config.toml
embed_dim = 384
encoder_norm = "layernorm"
text_encoder_width = 256
init = "orthogonal"
muon_scale = "spectral"
max_grad_norm = 1.0
Rows from block 5 of the audio encoder of a small contrastive audio-text model, named by matrix and row number. Rows with one number belong to one neuron. Each number is 128 + 24 x the weight over its row's rms, rounded and kept within 0 to 255. All counts start at 0. Numbers have three digits each. After the name is the row's rms in percent of the matrix's.
After each neuron's rows are labels from the 100 clips, of 14976, where the neuron reaches its highest value: "strongest on" is what is common among them. Only what is clearly more common there than usual is listed. The data: synthesised sound scenes: up to three everyday sounds over a background.
# fc1: MLP up (encoder.blocks.5.mlp.fc1.weight, 576x192), inputs 96-191
# fc2: MLP down (encoder.blocks.5.mlp.fc2.weight, 192x576, transposed), outputs 96-191

fc1.441 111:152125143186120191068095159146145143123167086126125094165158132126142133125125130119139108144128104094139109111120109147133148142092085114180138162122116151122110149102110147166114119154182147158139144158166105095099116138139126086108147124104139116078101139185140126127175149139141172163
fc2.441 072:125102152089129151174110164089110112171121180157125161117082112139107078114147132158146120080139140146148126153161160118136113108105121121118116105112111139148128093111119123127133082138168139078113136120119104155113129147146119177130129144125089105153130146128108091154132159069145146138
strongest on: helicopter; quiet level

fc1.286 099:116109127125166099132195143150129114133175111119135125142121152115136087116157155107158147123105128134171098152097150138132130126142126117119134091156111125147135134129127115130130135109103166135180150148155104109119153169105089131132172082127127141113126114054123107163164114117105106140
fc2.286 124:113111119111142163133095158126169108110165128092094137200120127101167129131113154107137167084118162184085144144109148134135136123118087161123138116139114079156111151121152147129104153092135139161157096138101133168163171109124113071130138129068141159145143132115133128138132136115131175145
strongest on: hammering; footsteps

fc1.360 098:104117127124107127161152125139132132162108113120137111126145129126149123113138147130140138146154104085107154150105140128132170125112124099112109127147111116129130144124142128156075125105102094113132121168150149151137102150094112124142168074164109116130129143137152127105084141087141132163
fc2.360 054:135182133098128100133106091143115144123129130109147106139063145159085104140127134128101118125102145173127137126135150150174092124145142096095155135167139143171131161142127153182165147123134149115109124100096081174128142112120159175101124157114165104109147171110119126145148112139098125107
strongest on: hammering; first sound: hammering

fc1.291 114:126111117097161106133123156076153143124087120116078149148103108156157140116135139141121073146165134140078117135123105119150136154120119141141085098068113144172109139137166173093117110095136160117121139136106135136134129113156136181144114163122088128153110131158134167163129112127105125099
fc2.291 107:170095081114152122101138116155105124138150125097108098130132109113123103142149132106119154138108108124141136077156119153146150117081138119144134114140143160064123154098133119119132124092133135126127141176166149142159134139154113096163132160122145206158138119136160109144152144086145165117
strongest on: snoring; first sound: snoring; engine

fc1.381 103:132148115114119097086066088122108110144148139109136149147119168163164137132133114091134129106188104108139092124091128120090125135122130117130070144111106175147121155109120168129137157112135120122147182125118124148198176158136123114081153096105147115143121102105099111142112129154099151146
fc2.381 096:117136155137139177139120178107129093126134132134158127129068106096086121103178143110142142156100130161097128133208141153095129163140163140103099108114160126140164061142081121161105153147084130104139134087123117115126155127127135111129131149106111107161122150108096156150103122140139111117
strongest on: hammering; background: none; first sound: hammering

fc1.322 105:154150083155123108161133121122127137147104089134124135109143098093140120156123137100117165125144075149121146106115136125151134138131107127140110080155103125153122148082109146132121147135128146142135150114119137157147089143184088132124127098145079172165148151134131126087083168118153118114
fc2.322 098:121148144136117091156138117106127155110146137160122102124132132112098136132161117115129106132157102131123204099133120152140130152127125144128123121122158095137113123116103102118134138149145115148112103054104145109095095115143125133138139147153139135172125121095099154116143089080104110175
strongest on: hammering; first sound: hammering; coin spinning

fc1.133 097:141127166115126091134096121107143134124094135136128184125099118139148148131140151150117115133136156128078114101169141155143121140105116133116062182067108121163113114122135163076116127090115129124084110131109102115107190124128138153141120177112104135114109119132142162134103125105093120147
fc2.133 047:164090111148116152157088153127086131107128077120120124119087143150153146133160140173157116150118128116177130126091118117124140127094113150156179072143128146125124120090139095115116148085121098089125103149138141139161123089083115117126138122097172134120116170127153134115205137092136140117
strongest on: snoring; engine

fc1.418 112:145154111144144155135127128131161093132118140125123102127104138138109130120089122100142130110106120131167167131102103136137124129119119125114136135116124136129115088067133131148095103119121162184148127137132118116131144111150109062118151088075147141171108123116147143124124176114121098139
fc2.418 129:141100126113139122129109124124186110119126146072113126112141112144175171145158155097131157109128093165064113153135122169152141118149120145105134124127150142195079097129133123114148158088092125116139134084103117175130159104134129120109117122144132142130127144136105166112164100145108106118
strongest on: explosion; first sound: explosion

fc1.525 091:120118148154119141107082139103144138087139133111112172110144123132116105124155124094116137106128120176112147170142155083145110118131141170151090144134156165156148159104139140149095123110152156164120128164101121111054088100128152096104118137097099167099125098176147116167184176140102149099
fc2.525 089:121121135139130180138149142110130100138129137098124125086191165128107103112116097146126103181093126135136119110142170146113129105143114071151141104105133115155158165113106146165147089123093139126138126139054146141148073124166099175099109135149089149114155143145158107154153138132122110137
strongest on: helicopter

fc1.140 097:110120092151134115111155104098154120107133128129109153141118124164145143122111126136113117157077126044125102158099178113150135159101141100159140171136110150145144146094115124112084117118127149124144139095102159149149132148110134111136103106138103150100125114118115142154161127080154114087
fc2.140 072:106147087116103114091130092125134108124111147140188104161169087128177144135126188167122152131113129068110152106126112107149114086108111119094085150095156158131128142105157119121135141132141117124177133110135100110131109148135130123083142128108169114130090129158143136149109144127078191120
strongest on: snoring

fc1.209 092:125148125099131155123124134118124102116105138156157136142145144133103071121130143084110133116080120137155116144138137126108160148107110097154125153124152148125096125096143158105110157137127146109069133131155130120123104127145124123110122160149138118174140136114126094115122116128175112096
fc2.209 047:107122090121144141159118166149139150129090155118112113134153099119154134099123125156158143145137116152118086148155139091134120121084123140115095143135087096129169144125134090166141147150129135139119133165104141132136105157131090142088135107087093132104095143088143122157130156111110134094
strongest on: helicopter

fc1.141 086:111176139091129126130149113130109119129136118165170105102152147114186123124112113168098127105135109117106112149122151075100145143141127146105092128122142116144104121129148142124090092134125131152066115100152096158149141167094099097142175144122122116142109089142138117098127143167078121135
fc2.141 042:122095150140123145091099133180152165134145145118179147148116131125133173123116119118111102150123125136134122148112109129066071119084151147145150153144125138134095094153111146149114095160113115111125114133130170100123092161133117125066107138092141113089162135123145148140141179119131149177
strongest on: helicopter